config.toml
dataset = "dead-leaves pictures: piles of overlapping shapes"
blocks_per_level = 1
block = "bottleneck"
attention = false
upsampling = "pixel_shuffle"
init = "trunc_normal_002"
beta1 = 0.95
max_grad_norm = 1.0
batch_size = 64
lr_schedule = "poly"
final_lr_fraction = 0
warmup_steps = 90
weight_decay = 0.4
Rows from block 3, named by matrix and row number. Each number is 128 + 32 x the weight over its row's rms, rounded and kept within 0 to 255. All counts start at 0. Numbers have three digits each. After the name is the row's rms in percent of the matrix's.
# convs1: 3x3 conv (model.mid.0.convs.1.weight, 96x96x3x3), inputs 25-29, a 3x3 kernel for each
convs1.0 093:153153105101123124169140149187105086102121100099082079080200183129143155116131144079119170130136070154138123110128117159204175132121137
convs1.1 098:113170111120125105104122152156076106176089122121109146162135076090116159098083050094113110145162141112101131168157148163113141107111171
convs1.2 105:159161111079085073111132156145107164123119130136145141113108168046134040136076216105153134085090125138074143120113124117110136129080127
convs1.3 097:132109108135175107077120107173135099129116101160146081156138134135094086162107093160175201100155143158109151138095144152091143162111157
convs1.4 096:110134046073109130131126076112094147210146160162106091109084152065132056124123120134138107147121112166122124158109129121113166115134165
convs1.5 093:130146144126110083158138140126151078109094120142126101120143167106166125140130091120093115168145105115104110133128095121051081155188187
convs1.6 095:124120152093118112164120108107093070095069132080075147167082141101126182132125078132105122182064067116170136171176136118068127122129113
convs1.7 103:143080117069083106129165122112122097171146109061163139189167154117141144072111115105181106151163116114126096139130134082155146139097108
convs1.8 102:116176078172133116152184101138158122129133175159134176128127088123111116126089157123124058094076142112063150149083144132188070137105186
convs1.9 096:124079187163140094117179073088108159144084144109140123123116148111094111096118083122132156163133146084146157103229161090099125090122141
convs1.10 097:063116193126113111111125124145133114143111146117148133132127077123080157137148132120109083150089120084119157190120097200182084084109133
convs1.11 099:149088100122117105145149145193130138068134115089114157067172151056154107151065137116087141120126089084160106111027087170103096144152116
convs1.12 105:148124076113115167112129125110159125098101107153120121097086158185216101177058099145145122088143115110094142103110137092069101155150108
convs1.13 102:094171110085122121119100119117120120134146090186120147131112146102113113149124152077209105093069108181101134121170133107171135135158150
convs1.14 095:098089144129092126159087121124177107113124089146169134106194132134098142126154087183119116154133093082098089089125131144150149099143107
convs1.15 100:082109172130090143113141111158151124119101122115120114113119138127186103165098162112120153102146184143123104112084142101128172125161129
convs1.16 100:085074116135097103107086119192108075145132071130161115121089132151108126204148090159182140146065159180185106151175096145141129100112100
convs1.17 104:104108121120171139111127113101129082130114100113175097087134112091070162134130173194140161119127144097125111134155107125049100123123157
convs1.18 098:092052074144181130112119127155133120128118144159124142178148106140120127075140174176131107151074153136142129089077141132123105126111139
convs1.19 098:128146084125075128101130118105102202179119093147131131163145157168197155202100038056086137133110157111113127099103082107205124109142123
convs1.20 100:197118169158069102184123134186133113130111042152114066102141145108115118124070155132087115163186089137138132149084123122081171174096125
convs1.21 104:099037132110117142134142179116108096067146102150119145159074196095104116080215066123114054116105121150162133122106094111138155088133127
convs1.22 103:121175120150129123156111158177115142122132133107159162161148129123172090097167105141177061123062125227142127143113170115104089132157124
convs1.23 097:130125097104126202172080143118071084151236177156133156117120144134071105081081119143142153106108167174137187121114116089106130141129159
convs1.24 100:138115143117140154061139176128099094104108141113124134126118144147090151212114155096141143149104158084097151106204099129164182114121159
convs1.25 095:143124125078103127096139126121070090116151105147111101081146142129156145137110107129122142123064169152102090144086133096099154142166079
convs1.26 099:175065086101041165109127094155124123144145074142126121093137147153154165195224155106125090142131152183140142101136129081172138150156144
convs1.27 100:099148088076159118177123125118105145149124121115113170132049096087074129069099202175077086091110109108151155154167128165156161154157167
convs1.28 100:104128128142123126149167120154127066138154121147114098124076119166210209062045128134047095125130172146116145102112072168140145150130131
convs1.29 097:112149073161103143067191100079131083129145092140140147092190122087114141172132119129058147176169136124129091088124103127154144100064090
convs1.30 101:091137183153112128151093095149085082120162133138156155108122127098117119130098128128124133143084115124152175124130104152128191161102166
convs1.31 100:124095085153126110057152154108101114164136179144153135137138163119158101118101110142136168153080123149156133073167132146140135126113129
convs1.32 098:104152134101115065159122124116179169188099082133132121149097157172150121141072123154168114105047211111100127170121153138130165110195161
convs1.33 104:102122131125149130136125135130112109193155141150092180099100134093176069107074084168113098122095132176104078136122099117157134105087166
convs1.34 099:169124074102094181170160117062096119111172150109155147049112157116088071067130131118171153152164138064147156175131112140166140169112099
convs1.35 100:094172105106134174134152141178141225154153132134102102129079107130119103175197088169145138106113089151142184112111122073091120133162105
convs1.36 103:119200105093105152125114128144131136151118082191218165133051183146124107085077166127130112111099105126084151099114112147218107162135106
convs1.37 102:131102105159106129164148149125114105106104161098081139122118022095155128200149122141146171158116068117114128126164136090092140128127134
convs1.38 100:121123101137136171071194108091154164132152057151087150160163149129163145119102090141074121158094154142122136147111129207197088096130102
convs1.39 100:097115134144090135155106065101158148152104095109140140159164159148141123141143121125091187161083128103160120143158069092125145105157115
convs1.40 100:150109092124104126107095149134099130119134122164155119102132131089165161063132202081108147129128153122094132118097145063195104167136111
convs1.41 103:084123132072132120086147142124101211115067070128112143145124163105121100118113079134099104132133176062131098113147125114113238090107126
convs1.42 099:131114141159139135116056154171095071107095131154115096132174173073088067173138083192095106163084181104175184154118134145112122108194191
convs1.43 098:139142107148120099135091092162168129140113085128125086176104146141136119101123088139104155151135085116149165142118142122155169156080127
convs1.44 104:084142128098108106130148091125135090126084185151140122100154163041175118067154096119114131085149104134156103139177091187143197109137121
convs1.45 098:077115168086119073164108120098082173117111120137122117153121091130144098170105140089147086082108054129125165148156247138105110123105204
convs1.46 105:146149130126105117086122123099148117170129133125095144127214054164167137107153197087118086133136104117134143138113118134095166092112120
convs1.47 104:139111115105095113126123102143062117140101149119146095162076130133114126121109138116078120128123183083133145133161125079143169117079118
convs1.48 101:094108111113113099143076090083154178062094128080144131142185156093125134111124165120124135088116112154134168149154091140132128123150118
convs1.49 104:113199105106120140139126118200140113111139108157124146150098080106134102116059155142118089125139146142134142123156094168115061123121089
convs1.50 100:130132087124106115145134124159085099180129157140114120114138119164178054175080106136097109091176129158150188154079123154076166128139142
convs1.51 093:122149112144164103176108134152073132147144111125169128190121195148103110092106144166102140185127123144126114107113141059127137074132118
convs1.52 101:150104140074113143137152042165119183092167080147166170125164064187064118177072085080109072168175173136154147136096132142187109062094090
convs1.53 093:114094108160115097154066096146147135178141074111096228146136170115086191086090061154114140079150179111110161154056127120140109132150120
convs1.54 091:177109090149109107179111100183119104137136154174121108133145116172147138093130149099171095091128107170082152092138128159148172193132189
convs1.55 105:170212103137096110092118115172121141154147105105129107111128188123146072151145121128076094089091066126155115149136096114088171125136122
convs1.56 099:107164106110160138098175135123087156132152162118148137157150171084115141158113109120113113111124178099141114125125083118084115096153112
convs1.57 096:224095097116115123197137119133095118119164119102107158079103122131098136146123119120111112119131148109104087142156103090146150139111088
convs1.58 109:107124125101085167138146146169106144103109140091137107126154191110088110130092106128199097115168137182105133108134133107146123092163127
convs1.59 099:113149121144079081127175087126112153074154128090127128126161116121145164192114143140108145144168121146121078165104060135124102156144128
convs1.60 104:121123090063144111190143128133189166118118130112112133084074066146216119095092196115110114135115111153114171135185183145113145128121103
convs1.61 102:081181176166107175103101126112112148121056097147100125168087110171110099234137136158119132214098070129097127153104175096123085089124111
convs1.62 106:101149134138151152130164137134129098138125065119148084145050123118137183191222089128078078164108137104161125138150209111138091126155165
convs1.63 108:120172155135147137140154096126112189147154141149092140129156095160163112120096132127134111098154091159111106126109163109084092105121109
convs1.64 100:142176150107102117197194084192141145092118083115156080098026146169101099065071162143152146148146094118179127145200095097173188125116111
convs1.65 106:115126107136156118078152125127143110137101100128126096115092161122124140115106134136124051182184143135084094093126126179159136114139136
convs1.66 102:094150116156082150115126194128136130153126092127138154160127146165117137093092169193126100137210174177141116149087091167132129116068057
convs1.67 100:144141160127114124114110167124135115120130167133128112141097134157221132110100063112058112106064166094134093142134140157094141139138109
convs1.68 096:140105142149147131138160093156147159120166088107092154121130097112147098136174043134127190111128204155111112142175121150161157100106119
convs1.69 100:167142126169117115111158178147144121125142155113169098134044100130137136124151121138131150168126182122140157147129141155120131106121155
convs1.70 099:153098122092109131114154101154141133156129092142134088119140111129075125142090066086151120082166199156119130164154141084131153128146108
convs1.71 104:118116082125174095157086091085088137138115066131122119132149167164121171178051214070118110163134107149148113185126118155128084088143136
convs1.72 104:115125123120111090073153149103169105119113088124107138074231121070166047095152080153126100136116106103143112084113174119127137140138136
convs1.73 100:119099174144149164147100140106169123088078103099117146132150133128169102137160148096172128082086134108158162060155126066093072144133191
convs1.74 102:117118118142081104107182130199137143155100110140113109159144087166161014106100114116042092072118162118075164096100094167137173148125132
convs1.75 101:068161098122111097126100130111121202159132152143140101112147129129172181141207152090125114132122099131126150156132139075152144110164134
convs1.76 097:156117137117083113094106133158097105122140149149201117106093085153170122067113159146127131138079129166112176136125161122105097152142130
convs1.77 100:118073116125078120224157100126075139154140108152160077122140130140098104120131129153179134157179090104122176155131132088176128145134134
convs1.78 100:156146094143153106177142149089116128171143115123129154129123106158134131122108146131158155095166146111160177116110141116164158161110135
convs1.79 103:191145089152108120175092129093133117095119103149172154193113181052109162065221167118085094160112144118125056118128094123209129078113096
convs1.80 095:105070126128132120093107096165077149150109069128174135119107108156172156121118131116121092188163196109164146081152129110164037068115166
convs1.81 096:103152101102159096121140149068116124149117140167102131099107114241112155119102121179102151155136117156119186027133148069163164118142073
convs1.82 102:126077105155120069195141147178191098178149163099132165221166178104177081120141096148124157083165094124115173130125115134151132103178096
convs1.83 095:174104113170155126128131160154145058125113150163124065128100067082066080192136095151108130147130152179079074132165105094186148131127130
convs1.84 096:107120086166073118125150156109134232194147086094146159113096107154073106143084162121165142098141083105056163113131161198131175132118141
convs1.85 099:094139150097103160175138117128124077141156075182138113148138085067126164154140088131105110149108177121114141147102113172164097154109087
convs1.86 103:105125100139155149136121126172123092137098091155128099150134111118128183150138117090121160082110142121101127106131078108106118114106116
convs1.87 100:126079125148150127146148151133158146118174122149130135145118131174156133093125160159132065132084125098177089114187118073120105174121095
convs1.88 096:116139082171112075142157161144169094132107139168129142162094122173136080074176209113051124106115125155152116085136169109102130113115052
convs1.89 101:125111091100100154130138119112118184133133127112171138095157111118131153099135200183136076146088179083145145147153229115086170160120125
convs1.90 096:052100131104144135084127109088125121073134097157122141111142124100125097127126139191103196173165177130151120075129137126145070133131124
convs1.91 110:116142086152143176105112083120125213176127054124119096109105127164189120132095199119148148135114112079127139119140106134079115141128135
convs1.92 097:157138036125156097187121177166109077127126123130125098121083139142084086064147126103200090141105081159085127094104138102138147106080133
convs1.93 097:183113106124088159093163106136113161145071104090058161155108150173142162129103174150151123101142123119097170097111138094105107108136114
convs1.94 095:106163103127145093137132116111128079132136170078103159134083134124087173077116094171090066150111139126156091108119132092099125055159164
convs1.95 102:117153147157092147125090122150105124100112156134118141109126135066156091077204202174148132101116131111126172082100141135141097122186140